{
  "model": "image classifier",
  "dataset": "drawn branching plants",
  "train_examples": 145000,
  "image_size": 24,
  "crop_scale_min": 1,
  "horizontal_flip": false,
  "color_jitter": 0.2,
  "cutout": 0.25,
  "targets": ["foliage"],
  "num_classes": 6,
  "arch": "vgg",
  "norm": "batchnorm",
  "activation": "celu",
  "depths": [4, 4, 4],
  "kernel_size": 3,
  "stem": "single",
  "widths": [96, 192, 384],
  "downsampling": "max",
  "loss": "binary_cross_entropy",
  "init": "trunc_normal_002",
  "optimizer": "muon",
  "muon_scale": "match_rms_adamw",
  "lr": 0.0073,
  "momentum": 0.95,
  "nesterov": true,
  "orthogonalizer": "newton_schulz_5",
  "adamw_lr_other_params": 0.00095,
  "steps": 36300,
  "batch_size": 256,
  "epochs": 64.1,
  "lr_schedule": "cosine",
  "final_lr_fraction": 0,
  "warmup_steps": 720,
  "weight_decay": 0.01,
  "adamw_weight_decay_other_params": 0
}
Rows from block 3 of a small image classifier, named by matrix and row number. Each number is 128 + 32 x the weight over its row's rms, rounded and kept within 0 to 255. All counts start at 0. After the name is the row's rms in percent of the matrix's.
After each channel's rows are labels from the 100 images, of 14848, where the channel reaches its highest value: "strongest on" is what is common among them. Only what is clearly more common there than usual is listed. The data: drawn branching plants.
# conv: 3x3 conv (model.blocks.3.conv.weight, 96x96x3x3, each kernel summed), inputs 48-95

conv.78 085 [115 166 107  80  98 175 125  90 163 121 124 156 174 101 148 149 156 156 149 122 140 134  70 114 111 129 172  73 115 112 130 146  95 161 122 159  88 156  99  96 206 148 109 113 144 143 142 115]
strongest on: red berries; leaning right

conv.18 102 [109 117 115 104  71 138  86 103 139 126 158  44 113 105 132 105 139 147 106 103 140 202  77 102 119 140 121 188 126 147 127 181 153  87  84  94 111  78  91 122 127  96 104  68 127 158 130 141]
strongest on: red berries; leaning right

conv.65 122 [188 151 185 134 182 158 165 142 137 113 142 208 186 113  94 129 140 134 143 134 121 140 131  93 113 146  93 112 142 159 144 115  79 118 131 146 111 127  34 111  72 143  90 154 173 140 115 130]
strongest on: autumn leaves

conv.86 098 [129 123 116 112 142 184 136 152 146  98 162  83 166 100 136 131 127 131 119 171 133 147 137  65  92 168 110 161 113 118 111 122 132 112 115 120 111 164  70  76 125  72  48 148 132 107 169 112]
strongest on: red berries; leaning right

conv.49 099 [102 148  85  95 107 105 151 128  35 134 100 137 109 107 115  73  31 121 148 104  97 151 115 153 162 103  78 150  95 121 178 157 136  92  81 101  92 127 106 153 152 115 132 109  94 124 100  99]
strongest on: white flowers; red berries; narrow

conv.52 123 [133 127  80 122  68  58 113 121 107 163 111  99 117 124 119 121  80 140 157 120  83  84  57 200 114 108 120 100 101  85  99 113 139 113 165 107  92 168 180 102 123 154 195  99 157 101 116 152]
strongest on: autumn leaves; spreading

conv.40 109 [148 136 145 113 112 131 120 142 153  88 142 112 200 159 132 151 156  95  92 151 132  99 118  78 110 138 142 133 109 135 149  76 118 163 104 118 145 124  79  82  87  83 101 158 157 130 165  54]
strongest on: autumn leaves; night; leaning left

conv.79 114 [131 142 134 151 150 143 128 147 181 123 123 127 170 130 114  79 108  93 176 128  89 157 128  66  91 134  97 115 105 166  76 126  79 116 125  99 242 104 137 119  30 134 162 145 122 156 112 119]
strongest on: autumn leaves; drooping

conv.46 074 [134 141 107 130 110  83 135 108  75  77 108 163 125 118 149  83 137  68 141 115 119  78  91 117 101 150 154  50 119 113 137 135 143 112 144  87 138 123 157  72 183 131 134 116 135 106  85 112]
strongest on: pink blossoms; night

conv.67 085 [ 70 174 110 102 100 107  79  99 107 121 130 103 185 163  97 101 117  99  84 123 148 110  76 167 134 127 102 177 144  64 137  66 115 125 125 151 108  80 128 167 172  60 162 112 131 140 150 102]
strongest on: red berries; leaning left

conv.87 072 [151 128  56 172 112 172 115  77 120 181 144  74 139 154 102 163  95 114 184 155 119 183 135  86  66 208  95 167  84 137 123 133 168 144  80 117 149 122 107 153 118 133 127 114  92 143 189 135]
strongest on: bare; autumn leaves

conv.88 106 [ 57  78  98 142 139  70  92 162  98  90 128 113 135  95 128  71  78 110 156 155 131 100 110 146 121 133  97 158 116  73 125  86  86  97 147 113 171  70 102 127  97  41 146 115 140 144 156  99]
strongest on: red berries; leaning right

conv.16 087 [105 127 140 166 175 175 142  71 192 108 181 108 119  94 168 147 150 132 105 158 136 100 144 175 158 176 132 100  88  60 115  79  98 135 135 172 170  93 125 164 103 170 163 152 149 108 100 118]
strongest on: autumn leaves; night

conv.26 100 [ 98 134  99 109 168  65 116 116 103 143 124 135 138 117 170  87  97  96 125 118 136 162  75 128 182 118 132 132  95  87  82 154 116 137 108  70 123 134 109 116 169  94 126  71 109 125 143 123]
strongest on: pink blossoms; green leaves; drooping

conv.10 103 [ 54 150 114 131 147 102  92 159 136  69 107 202 167 109 178 128 145 105  87 174 181 100 131 100 122 139 157 101 159  99 111 101 107 160 105 109 154 119 109 141 164  96 125  62 121 108 159  75]
strongest on: pink blossoms; narrow

conv.85 089 [ 95 117 130  94  57 113 120 143 161 131 176 109 131 112  98  92 172  95 117 143 144  86 138 102 105 170 107 154 119  87 110 156  99 102 155 144 107  67  71 122 134 113 108 116 161 148 141 148]
strongest on: red berries; narrow

conv.60 122 [ 71  99 109 149 106 138 123  54  94  72 115  71 130 120  94 133 104 146 176  92 121 133  96 167 128 117 139 166 145  80 130 148 183 128 124  92  83  66  93 137 142 163  84 173 100 116  82  75]
strongest on: red berries; leaning left

conv.24 097 [ 86 120  94 154 118  94 111  75  69 185  84 149 137 145  96  71 135 108 154 116 130 120  88 210  79 110 147 103 136  94 103 133 117  80 101 110 112 143 137 133 156 150 139 148 122 124 133 111]
strongest on: red berries; autumn leaves

conv.37 096 [158  70 101 162  95  98 168  96  90  89 146 164 173 106 133 116  96 125 171 100 169 151 102 184 151 178 140 116 158 161  99 118 120 115  97 198 109  65 141  88 129 173 104 134 156 155 192 150]
strongest on: red berries; narrow

conv.9 092 [151 130 122 185  57  73 137  84 145 185 112 139  76  98 121 144 118 113 140 123 153 132 184 153  92 143 100 116 144 136  94 109  77 106 105 118  58 143 150  98 112 182  99 143 127 158 119 118]
strongest on: autumn leaves

conv.4 085 [138 134 115 171  95  97 128 123 115 145  64 191 118  92 106 134 147 144  90 138 130 138 141 145 145 187 129  87 125 127 145 131 110 153 142 147  77 196 117  82 118 206 107 181 132 101 151 109]
strongest on: autumn leaves

conv.34 094 [144 111 161 121 159 139 161 116 138 153 129  86 107 107 133 110 102 137 113 150  83 120 126 170 139 135 100 174 150 101 103  57 109 161 135 134 148 105 126  90  89 171 163 153 129 133 150 165]
strongest on: autumn leaves

conv.82 081 [166 149 169 132 198 159 145 134 136 135 190 149 160 120 104 128 113  82  90 208 151 149 100 113 112 213 138 132 123 151 176  82 105 129 168 183 169 127  87 115 119 154 141 189 105 107 128 120]
strongest on: autumn leaves

conv.80 110 [171 139 117 152 137 134 201 128 159 128 103 142 112 139 104 131 113 148 111 168 135  81 114 180 128 147 122 147 153  93  95 124  69  92 147 185 142 121 180 106 109 218 124 187 112 147 182 122]
strongest on: red berries; narrow

conv.55 089 [109 132 124 136 195  85  82 119 138 102 139 138 128 209 112 142 170  98 134 104 155 135 145 155 147 119 130 161  75  92  73  56 119  59  89 101 144 187  95 156 113 105 128 114 131 119 132 169]
strongest on: pink blossoms; branching: two-way forks; narrow; night

conv.62 112 [ 75 138 110 154 143 126  99 117 100 153 123 145  96 135 135 124 147 143 109 183 121 102 127 114 226 131 125 122 118  74 127  95 129 117 134 147 125 111 136 139 170  97 128  81 121 113 131  93]
strongest on: red berries; narrow

conv.27 123 [121 161  93 128 200 110 137 133 145 109 125 189 111 104 160  94 132 146 125 110 163 140 107 108 141 109 132 105 123  94 110 148  83 203 132 115 143 153  99 111 165 102 131  78 102 153  84 132]
strongest on: pink blossoms; narrow

conv.12 107 [117 108  84 145 176  88 193 152 123 159 123 169  78  85 166 125 124  79  87 142 108 118  93 121 144 127 113 123 127 126 141  82  91 158 103 138 106 150 163 101 141 170 172 101 163 131  88 140]
strongest on: pink blossoms; narrow; night

conv.35 098 [ 69 124 100 104  88 143 147 155  84 113 100 127 151 174  74 132 145 135 175 148 187 137 168 148 101 153 140 173 137 101 117 113 142  86 119 125 133  97 106 111 169 154 119 168 152 123 178 127]
strongest on: red berries; narrow

conv.38 106 [158 104  88 181  92 122 119 116 175  94 124 141  65  81 180  96 115 119 119  76  81 165 149 126 139 102 143 100  76 104 106 128  61 177 136 106 162 161  74  82 155 122 110 120 157 122  86 141]
strongest on: pink blossoms

conv.15 083 [ 90 130 142 138 116 205 124 131 181  85 130 103 110 133 125 120 126 163  73 135 112 116  84 137 132 197 139 129 130 116 185 132 101  76 162 190 147  93 133 100 155 163 117 183 123 112 166 195]
strongest on: red berries; narrow

conv.50 107 [129 120  46 120 209 185 127 107 135  76 141  85 176 117  93 109  90 140 111  69 167 118 104 109  90 108 132  96  93 119 153 117 163 164  86 126 188 151 113 111  83 120  94 143 169 148 132 131]
strongest on: autumn leaves

conv.13 111 [ 83 106 113 145 195 120 121 126 114  74 150 120 152 136 141 134 127 126  57 119 175  43 125  88 106 126 100 116 123 107 126  66 146 145 120 129 143 154 143 120 134  54 105  89 123 117 133 135]
strongest on: pink blossoms; narrow

conv.45 076 [126  56 141  85 149 110 111 105  84 105  88 156 134 125  57 126 168 139 144 132 159 126  87 109 102  75 134 130 116 164  87 127  64 101 108 113 188 137 171 131  89 129 166 156 105 106  94 153]
strongest on: pink blossoms; two-way forks; narrow

conv.58 097 [ 82 108  67 120 183 144 164 161 148  70 133 116 117 113 163 116 101 124 136  93 168 107  78  81 110 137 107  64 123  80 149 114  73 143 151 118 184 131 131 126 118 106  89 136 176 132 170  89]
strongest on: autumn leaves; drooping